config.yaml
train_examples: 203450
crop_scale_min: 1
horizontal_flip: false
norm_position: "pre"
patch_size: [8, 8]
conv_stem: false
loss: "cross_entropy"
shampoo_beta: 0.99
eps: 1e-08
adamw_lr_other_params: 0.00075
batch_size: 128
lr_schedule: "cosine"
warmup_steps: 1440
Rows from block 9 of a small image classifier, named by matrix and row number. Rows with one number belong to one neuron. Each number is 128 + 32 x the weight over its row's rms, rounded and kept within 0 to 255. All counts start at 0. After the name is the row's rms in percent of the matrix's.
After each neuron's rows are labels from the 100 images, of 14976, where the neuron reaches its highest value: "strongest on" is what is common among them; "peak on" is the class under the peak. Only what is clearly more common there than usual is listed. The data: small charts drawn from random numbers. In brackets: how many of the 100.
# fc1: MLP up (model.blocks.9.mlp.fc1.weight, 1024x256), inputs 86-171
# fc2: MLP down (model.blocks.9.mlp.fc2.weight, 256x1024, transposed), outputs 86-171

fc1.490 101 [ 88 147 137 127 173 162  85 133  90  97 152 115 126  99 139 120 109 123 126 127 113  98 199 115  87  69 129 194 122 117 147 127 140 119 137 162  99 162 174 175 175 156 105 119 150 178 197 119 117 185 149 115 147 174 156 155 134 113 134 137  76 130 162 131 105 199  89 132 182  67  78 145 140 117  99 200  79 114 143 127 186 165 125 169  75  53]
fc2.490 099 [120 141 121 112 116 153 154 166 117 192 116 179 119 155 128 182 145 158 187 108 153 122 130  93 178 129  45  31  97 119 171 133 159 122 176 119  84 109  83  80 151  82 149 123 104 123  89  90 135  93 115 128  72 142 158 131 151 176 115 169 151 131 157  98 146 113 152 105  65 105 116  99 104 150 146 184 147  88 131 167 142 138  98  65 170 102]
strongest on: items: eight (57); radar chart (53); bar chart (33)
peak on: data marks (73)

fc1.268 108 [158 116  91 128 119  94 110  75 189 134 138  98 188 132 146 122  74 154 115 113 146 140  97 124 138 137 137 100 156  89 170 130 178  62 167  99  76  68  95  91  94 149 134 131 135 125 164 112 138 110 116  81 122 142 145 157 152 137 133 158 181 138 105 182  83  92 148 115  75 121 127 189  67 124  92 140 113 108 122  70 144  86 153 155 121 124]
fc2.268 105 [ 80  88 129 120 143 154 131 135  96 176 121 179  66  92 104 106 188 108 132 139 146  89 140 115 110 134 147 132 114 173  80 121 119 173 162 127 191 162 132 111 145 121 131  90 127 141 148 170 106 115 103 146 155 120  71  89 120 113 120 143 121 203 161 119 129 122 111 114 130 142  76  85 152 109 113 101 116 107 141 143 123  96 141  69 160 126]
strongest on: area chart (47); horizontal bar chart (25)
peak on: data marks (65)

fc1.329 095 [131 186 173 104 133 128 177 153 161 135 142  87 121 146 128 149 139 149  89 145  83 147 106  97 142 143  61 141  93 144 199 166 124 116 116 156  59 100 190  93 104 137 146 149 143 127  87 148 113 147 188  74 208 181 149 105 128 148 131 123 133 157  47  70  85  69 119 181 159 151 115 154  90 114 129 126 154 155 107 148 100 133 141 112 153 119]
fc2.329 090 [ 88  96  92 154 103  92  97  98 106 161  94 187 154 130 101 155 131 108 135 118 141 110 127 133 136 110 156 137 166 171  86 154 126 118 193  64 115 155 104 123 106 137  72 134  94 133 125 151 170  99  90 153 144 113  79 171  50  74 148 134 167 143 159 143 128 162 110 101 164 135 156 144 183 162 132 172 104  98 128  73 184 108 126 136  76 137]
strongest on: area chart (56); rising (37); heat grid (29)
peak on: data marks (68)

fc1.601 095 [141  70 157 128 164 184  77 122 158  42 173 122 141 155 101  99 126 109 136 120  92 138 123 110  92 120 123 145 130 122 141 164 142 115 117 129 138 116 139 175 109 212 179 130 123 105 194 183  97  32 118 124 109 121 179 140 147 173  93  98 171  85  79 179 111 120 145 162  69 113  88 153 123  97 130  73 175 107 134 124 155 135 125 165 124 132]
fc2.601 100 [171 155 119 161  95 116 132 147 131 168  77 127 144 127 104 145 142 184 125 132 178 173 139 114 161  83 173 149 122 144 117 137  76 153 105 122 110 174 126 169 151  38 109  70 158 181  82  84 196 244 150 137 138 144 145  66 110 149 128  98  75 163 171 159 132  98 124 105 160 154 137  57 143 119  68 191  93 146 116 128 155 128 121  86  95  89]
strongest on: items: eight (42); items: seven (34); horizontal bar chart (29)
peak on: data marks (52)

fc1.179 098 [155  88 132 113  96 153 196 125 113  99 165 122  98 126 149 132  74  53 137 130 151 147 158  83 106 129  82 160 129 119 129 121 120  92 128 118 157  70 151 181  93 126 184 140 160 156 132  75 127 188 156 138  88 137 118 170 108 127 116  97  91 202  81 131 160  67 119 104 165  91 102 155 143 175 102 144 105 114  88 139 122 107  95 185 173  99]
fc2.179 102 [128 165 177  93 141  98  60  92 122 136 160  98 176 124 151 122  95 127  78 116 133 113 122  80 125 126 163  99 189 115 100 105 126 104 213 140 126 150 170 119 168 172  92  80 135 136 125 147 123  91 148  91 176 159 134 128 147 171 157 160 101 123 173 132 151 101 113  99  72 103 158  76 145  61  97 125 118 128 114 142 131 178 158  79 112 143]
strongest on: items: eight (61); pie chart (45)
peak on: data marks (96)

fc1.348 096 [ 82  82 158 112  81 157 142 120 100 135 141 166 105 199  99 165 140 112 122 162 108 137 147 103 126 134 142 134  97 163  84 116 147 121 171 137  56 118 106  93 154 108 115 126 140 171 134  99 101 152 135 102 199 124 171 137 160  92 157 160 128 161 129 130  94 188 119  91  61 207 105 110 110 165 121 136 141 142 128 105 182 126 124 145 100 146]
fc2.348 092 [171 148 143 127 196  87  91  82 164 153 152  54 129 122 188  79 143 101 149 134 121 105 123 135 146 101 107 129 121 109 134 161 137 145 151 167 166 126 100 165 128 108 163  71 105 103 153 152 116 109 159 170 136 161 146 105 123 149 131 123  80  65 104 121 142 142 152 194 163 144 162  92 186  46 118  60 106 129 120 133 104 178 137 138  96  77]
strongest on: area chart (74); peak in the middle (72); items: three (42)
peak on: data marks (97)

fc1.511 096 [161 119 100 101 113 188 162 101 148 129  91 122 100 128 120 140 164 115 171 136 141 152 123 154 135  99 117 138 137 181 129  60  72 149 126 137 121 113 102 149 131  95 162  82 123  59 124 121 179 133  83 112  81 119 165 121 173 153 127 119 111 126 139 133 157  47 138 155  62 107 124 163 122 130 123 178 129 147 155  82 132 101 165 144 108  87]
fc2.511 095 [142 141 208 159 167 107 177 171  97  42 149 139 135 133 144 152 105 132 106 112 120 142 142 165 121 154 109 120 122 142 131 207 131 118 110 150 107 165 120  83 182 117 135 146 111 121 167  82  79 117 104 155 149  95 138 111  91 105 173  82 116 143 107 115 121 139  98  67  99 103 100 125 135 145 187  70 164 166 110 157 131 177  97 103  91 120]
strongest on: items: eight (89); bar chart (75)
peak on: data marks (67)